Rows from block 7 of a small segmentation model, named by matrix and row number. Rows with one number belong to one channel. Each number is 128 + 24 x the weight over its row's rms, rounded and kept within 0 to 255. All counts start at 0. Numbers have three digits each.
After each channel's rows are labels from the 100 images, of 14848, where the channel reaches its highest value: "top examples" is what is common among them. Only what is clearly more common there than usual is listed. The data: short English words printed on busy colour backdrops. In brackets: how many of the 100, against the usual share in percent.
# convs0: first 3x3 conv (model.mid.2.convs.0.weight, 128x128x3x3, standardized in use, each kernel summed), inputs 0-127
# convs1: second 3x3 conv (model.mid.2.convs.1.weight, 128x128x3x3, standardized in use, transposed, each kernel summed), outputs 0-127

convs0.66:136121114098159148109176154138118120109136142080150100128199148128109134162121113136109106128121139144134128125130103120118100164147143133104102108174118138142136139114118108117139167159158114128113111128098131071182055174151112091166128115102128128154134116135121136142145088128139153128117153150100118130123150184115130156128160124151122151097120137142126107187130139151068140125105
convs1.66:137164117128082117144128118147136095153128151090087084085119127155128090136139116152163168128103154120140160110194161130189112128128167115174162071128140104141128128120128128128128128128126128150113088171128089109108114128128128128139122128088121080115137148104136134068159105135137153128113146128137156172148128131137059128168128108128149116135128115153152136106131128149137154148128
top examples: the letter s (46 vs 16.7); the letter g (35 vs 10.6)

convs0.47:117104096134128137106122095161128117146135132128111125105128157140128112115133136206162168107140201128137135147075148158143144105119117111120140134134128110146148133104159144109150183145144088211115142108161128115156129156138111140167104122107118128128136133133103152128135168139125128147128146104105120125146138090073128069159151103120126097078118091127132128121117141128100106115106
convs1.47:142123133114115087141177135100174168083114115147144144123168101128140134122113180084103128169123107135123140145123134128122099155169128135116122128185128128139094170121104096111091103097110129105165155116104128139106128153159128087095128110136128156118115085134123128128128115144128133088128156128134106128134094121160130166115086181180108188128181136113110101122141149121122134137117
top examples: the letter e (81 vs 35.5); the letter s (68 vs 16.7)

convs0.30:145094099120141129184159096172120120153110149104112109113128151167106139153133128187154166104133146081113123103149108134134113128136154120173159144128054136086122163137120138094135154136113119173128128134128128114141130181156125099149121142119126128128171130120165141109140095118165128158119110128101136108139128132070102120120139115105128135113130118143172178122113145147064136113132
convs1.30:150166178187144136111145112128115137171127120118143134110096151176178117184128135139106132128089154111118094145141135128140128137141147128150111068133139137101112142127075114100128128116105147074119101142111128116110149158119182134128138103153116127090113083136142128129106109188062181123148161118167134156138117143128122133144120128130136134120123138118150115127165127120129134177113
top examples: the letter s (82 vs 16.7); the letter u (46 vs 9.2); the letter p (31 vs 13)

convs0.122:128102128128148163115131149123169153108123130120141131132154116164109136128142174128130143129105164145141180164103191172150129128160159149133124119124123091190110157102125122128132109133136139075091100139105130137128181119138144165128134130150068124137119162095176149117113128105073145112118142109096143152185108119118118121146118102119139103117092143159129141113128128137112107182119
convs1.122:139120128113128110134189122096166135113109128134134135128146122128128128128117175081128123152128100128150133144128142123096116128154128151122128133199122128138092169128116092087091088099121129123139152099106128146108123147161128064093128128128128139117111128140122122122128133128123134094128140146128102123128080085163128183122059152195109190128177128122128121106150177122121122128116
top examples: the letter f (50 vs 8.6); the letter l (47 vs 22.7); the letter y (34 vs 6)

convs0.28:130129146105193159111141076123129160086101166152176103124086149119107107135157134096131119119155057143120133136122099110104131121131149116163165128146130151108126163110120160141099134143143150111125124082049121135124131097113150117090104110140086153136137133138094105104144137156097115104145114096122117141128136120167162134128134100152179133120143129151152101147142152152128137131127
convs1.28:116128126139131144123096137158085100153141128110099125130103112161112129128166080170121108093115137113119130136130101134120151099096133100159134107076151154125160096151164154154149157170119128124098124157172126131158127118105121170164129152118133089158123141099122117151125131130146115181126089132127138128127183165104128088146165099077151086138083114134137150116107095144164124122151
top examples: the letter n (46 vs 22.8)

convs0.35:087133108123101164095108094153091137117157108081121130131141094128130129119179111160152151115156219133134113130106138134139128109116128128199173136126126120140140107133126124128121141166117125168081121131141108105117116142128135164137116116137116115173141174128128142113135140143103122119121113108126180146170147112138121085118165084097131100128117111105118142099122128200115124113134
convs1.35:158114134120122111128178142093157174090109115165141143134153116107134136128086159075110115167128112144133144121098139128103092159166122162106113128174123134136091165121106100104109102091123147110147140123096139135105122147128113091093134110161156156116089105161127127134128128140121153099140144139147103128146094123138136170085084158167108180156171141110092111106145149104128128134128
top examples: the letter s (64 vs 16.7)

convs0.104:148132128141143142157099107167088101152091149120128104124157107168146105116128108191163117099114123159130137203092141128142138073115089119149150083146116116098140128128141154145128119128115106152090118153158117110108098145135131132119118128147122138122157156113116207119128125116128102132118118140082179139116132128084147119157179143115142097153144103100151121100140142130141105139116
convs1.104:113105171126128094174147128128144144109163160128124146114128088109110144050115164128084107128128128128223113128112097130096113142144131142116128141158144092167128168128145128113128110128105111127128133129128128175128113108144088128092112124111140128128107128151128183128156134128154129128142128143086086128128098048128142128128109164169128128128143128110110128128128141092110093150128
top examples: the letter s (56 vs 16.7); the letter h (30 vs 12.8)

convs0.12:127092118128125135119117086151137121128113125110134119113134165136128103126139144142167163137133179112155151156106129145148082136128142119159128135101132102183128167097140128149150127130188106178118108070111144131116182205154149128165153117091099140126136111115173148119154174109128181142120137123128145148174138102095125116134151107140146109120101135137138175117132138128141137125155
convs1.12:168096128164114088140175128114142128128097128128145175128128092128155118138117158128128128128115128128128143117128144128115118183168128140128128128173118128143096157128128089081104100102114133092142128115128083171086116162149128118128128117141128144086104112141128157118128113153128161064139174138128128128141098118153117128113112156159102177128182139128128115118191167128081152171116
top examples: the letter o (84 vs 32.8); the letter u (51 vs 9.2); the letter s (46 vs 16.7)

convs0.105:135130131128201164080140128144103121104065133130149130146128163144130155108125152178121092138149112135120084137105128137088096150145109117156112108161095144128121105107127137098151137126128118133143168053098157097130092130122113106125108162104134133102141085150069120099144160135114148128178111136142131108153154147112128124102131131143158158130142130172154164140120144150139128120139
convs1.105:106162155139131140121112102156120109149141151128142140109101131128090139119137128137128142117164137074136097128156135093131142105085138130136148128118155097160140128144162169180157146139155173116107137119135151128151140066108130154128103175137102117160173149110119137152146167114136068138141081077114135121118128078098128119127142128128175116111115146154146127138094112121128061115154
top examples: the letter e (65 vs 35.5); the letter k (38 vs 11.7)

convs0.17:162142133157157187087142083120125175159117142165131108123078158143118107075151133112121104113079101142116166130132121122134134130166144121156221139139104109135144160129116176119099147153159129094128159107087116111133104104146175104128128131089135139111133100137113143114135116127140104094146135089110137110110121139141145115094164117132150142105154137145163120129107123129122115141121
convs1.17:111154153148130186128083123155083119151131133109113128129109103137128141134161089153134117089119149113100139128104125131128139117094115101136099102093149158109165084120153162146152150169117130112111145157161106148139092076095111180154115123140158105155123150115119104178132109126151119163119115136119137152139173130104116086120170097087137092164097128134140170112117091141137138123129
top examples: the letter s (82 vs 16.7); the letter p (33 vs 13)

convs0.98:135097116111183147094164138104129085067139126100105078112160157137119140159107105121079128128106143127105117122121115122141119135149133146112139128155100132122140131136128118095126134143159125144161136083120161074163101209150099093162150129116123128149136111129163159139150149109150119133128089115094101069119119124129120130114176133128118136131106100123116122177117163128091130135121
convs1.98:153159164141100133147118108143128112161135165096079089111098121200157096155128117139158197128089169128116131144184150097188120134120193130157149106118124101083129128143122128122122136138137128139121107169118088097088155107143135130128142113113083114100135129110140122104089100121128140111105136151144142137128128141128090108164136109128128119137116128142149102107134128128142144158134
top examples: the letter e (69 vs 35.5)

convs0.53:128116131129116141095100176142118127120139115069103109141144169130107108120178127149131200116147162112128128128095155168137115119138122142117089105115109149147136158125132138140104118115119095144102118193153143107136111119136158175155137137092128130158140137100171128124104128148139139153110139073120183117144118140078136118147151100100119097118092117134129134098140111200110137133118
convs1.53:162113128111108089145181148093168128106112122134140128137183107106135128122121156113122128158128105142141134116128128128107116157176122149120128128193103122169087173128112092099106094113128128128137135128113122135068127142139121083109135112128128148092112128135134128115119122143121164104121175141134128128142115108155120168128059143190093175128176128128114102108163173115119137142121
top examples: the letter f (63 vs 8.6)

convs0.20:112105095159118163144120117155085120137093128110095114150128158142139107168109121141160192143117142113108111128106160153117100128136136128129109121153124102142137182064102129128120130160154137160128100126128122105118121167149157090168128133112088133119121114109169141097146157133128128129152189140104127116146170114048087116154176138119120108152151126118128114138111128113100149151128
convs1.20:166139152178128084117153113105136128093070128128110170104149118128179128141128153128128128150118095140141128168128155128114118157148128142116120101152121118148099149128109106104085091106116164128153144094120126128091126128140143119128115118137102128114117091149145129116099117158101169068148184128167137143138088116128124167127120149170128168083168159128128092104174151128128128140096
top examples: the letter u (32 vs 9.2)

convs0.106:150141147137113126076136099134168119115172141153138115113117128108139146081136117140108102150107128137107123160128125162115107157128145128105099068140126123101157129135099106143149164128128188076154128132158131133139083097148136161120173176158138101137138126128156139098111106118149138126128137098128148101116134122209115175112157091109141139119127144134121144162168096149133170144126
convs1.106:109096128108139101128159148108144156100128111167155165135162136108128196120103145101106087160163111159150166147107098100106113143148112163118105128163145153169107156120128128095121112120150134089153145093102141153120152127147128097101121137160145139128114102145114104173150142128118116112152120118137111121126128141135152144051102169151098165166162148095096128128133135117136089121127
top examples: the letter e (68 vs 35.5)

convs0.72:136141109129107152145127085128161140140137100101113147119116128156176129114128112135107145155098196165104171116128117181179120141107160115133141130156150103164136143087128110152140132118150138154128087125129084123100135126140130115191157122140145146135118079129128164104111133082140115128105163137142137140160113137181109115182173136110128082105134139175119137145129101143139112138138
convs1.72:143112163105129108128169128105141151071110128168198164128167130112134143128103166097107091135139100135137138142107128117118112144145118137112118120183112128163090168114098113118114113095116158088150128111114160155128128149153128105097117121161137153119121095154113117138136131127116144107128128114142080120120090113128133161086093164181105193128179158121121128135135150113128101119128
top examples: the letter e (83 vs 35.5)

convs0.26:128126107153140172182123117144132129128116141122090134142128139147178116136117128132139171116103150126129121158126128120154134142134169156139110114089089080093109129112109146096135128155164155103147155180135095107104120096151128101172172133119110153117127133172175146095105173106122146114122153186124132152104169136124083111147141115075154118107128116128139147137169151128129157161115
convs1.26:162133179127122128122163068120145148107109167146115154096123128128136128121109163098148128152134103136107082144128133088103104121154113119114130138161150110128111157124114135124119122104111118104148170109116112204102128127164185097100101137126090157128136104170103119128091167115104146092161141120146112126108089101135124146110097163167137165115163155128154128159145159122133131116108
top examples: the letter f (35 vs 8.6)

convs0.48:112135114093115128152104112162076128143131151117109109087128160145140124069200144211132166105147203105153123112127123156138126123117115117134126128124088105119155120138173137148138170149110111183114083142128128111128123151155137138141120141094128107135160121120182122110128104147128135155110150121111144116138150146087131125151149099148139089137129136127125152101128141146109128108107
convs1.48:139122163117140128128150145105158154101109123171128149136146113085144135119096173104121091156165099141136098118105124128081103148148114141105120112156155141162109167110107105111104114097120135090147159090106128172116122133128128112097101121163145157121111108168104137170154121128109136092145128114158121124149100126150135154090101163173117161164176194117112118112148163120104120136120
top examples: the letter w (25 vs 9.1)

convs0.127:128088129106134163148153112174115094131146152092119128136152105170107106128139141198166171128123145095122129108142110131119132108128154154190144150143080100102103120140158131101151142119150094145145124106155107136156108159141117096169146117096150110135135180142129136131132143097202138147132137138093132108130170110109088113135141127105115107170107138131122161123119147157109133149118
convs1.127:128135160165123128149139122113136124159097110098128105150115191137183110179130148137150174138127130120120117149165149119156129148158137139150124088127102110141123152165071118106120128100144171108127085125100114070106136159128162114110138139136113122106107093100151098121098135128069174109141153128165162083113102144139101124146132125134134130084129112128156112114175131118127129157119
top examples: the letter s (65 vs 16.7); the letter t (49 vs 23.4); word: list (30 vs 0.4)

convs0.16:121136152146111169142137153149114132147111137159128138145119154132161127114128148165134113145092140133119157158133160174109133161122128116106170118126063125107129128129111156105118140105136120145138164132084129099111119146151126155118129102130134147145084098156161132088128109186125144123149152135126162070148141169040118141169147117146149117091145169128109108112134147096128153155102
convs1.16:120077167116184152137128126128118148128146133143125162110103110074131168079122142111115099128188099128128120144086085116100111137128112136121114134128184138124128138093134128143136113119121151101144141103138130195119142105118136128104086157146141143128116136136137128223135153121130122121175106088123115099128117158118143128065128140128128128137135162120122142152097128099117095136118
top examples: the letter e (64 vs 35.5); the letter s (54 vs 16.7)

convs0.101:112127094156133111160137099166096101177135138128116105077116135163165130101135136169091175128124200095141134101115113166127140139128128106126122098113085105131146120101135146109146151142144117168113115128128148106100144134165146133176145136095135126110149141093175153103135122128121136188158141139120128137157159104076140118169138108075154102112106146137133141105122128122111120133102
convs1.101:163147137128106104128162154101166165079112118160134137115151107128145119136102160104122118148098092139104135140120120138114110157167142147121091118160121141141103158122100111091077107106111128096148109107116111146097117156172133103099135080140141146114103108151125121098116107142119146091115189124151095144135109122169129154112099154165098159149163153123108127092154168113104165161119
top examples: the letter u (25 vs 9.2)

convs0.70:128131108153101166160128079183120175114128129119110148131122156166128082148104154132159150126127207113142170132124139148167147120105154108129116122122113080141116178089124135122106127132156111160120122157138096118118150103126140133178146107128104154128136140114169141105128136105085143128119143085106144139159144143114094126120138118099129109136089128153132125066158128138126157146086
convs1.70:145113121124128090134166134098158147089107128151135171134148120122128128128120175102122121148122113140122127146120150122107122157157128136121115122194121128146083174128115106113099115114112141097149154121107128169102125148157128072087134114134128149122122115181120110120122128144122154096128147128135128121128077128154139158122073168200116186128190140105128121128142181111113135143106
top examples: the letter l (50 vs 22.7); the letter f (35 vs 8.6)

convs0.91:124108117138160166128161131135128143093086151144128115130143135125168126106104133144106095128148104134096095128130111118111107119141125131147181137178087128141112098106113096135135128114151107169137197106103127137149071130117077113141124140070089122078128093149116117105132121128106128092192147165120144115122133154111122130128143166155127163121164124129120145180156145100116115119127
convs1.91:089105141114152150081111126140115103152128154122156105154095151106076138119139117153148130114155131089144113147143107102137129090112116114136147128116146105122159118106145156156158139139142127166111138138150124125128101082095109132139072153116156124153175155124095159130166138117136088138164087063099120107107128130114119115097161124128172112143114119168149119152088116172156085107137
top examples: the letter o (66 vs 32.8); the letter y (28 vs 6); the letter k (28 vs 11.7)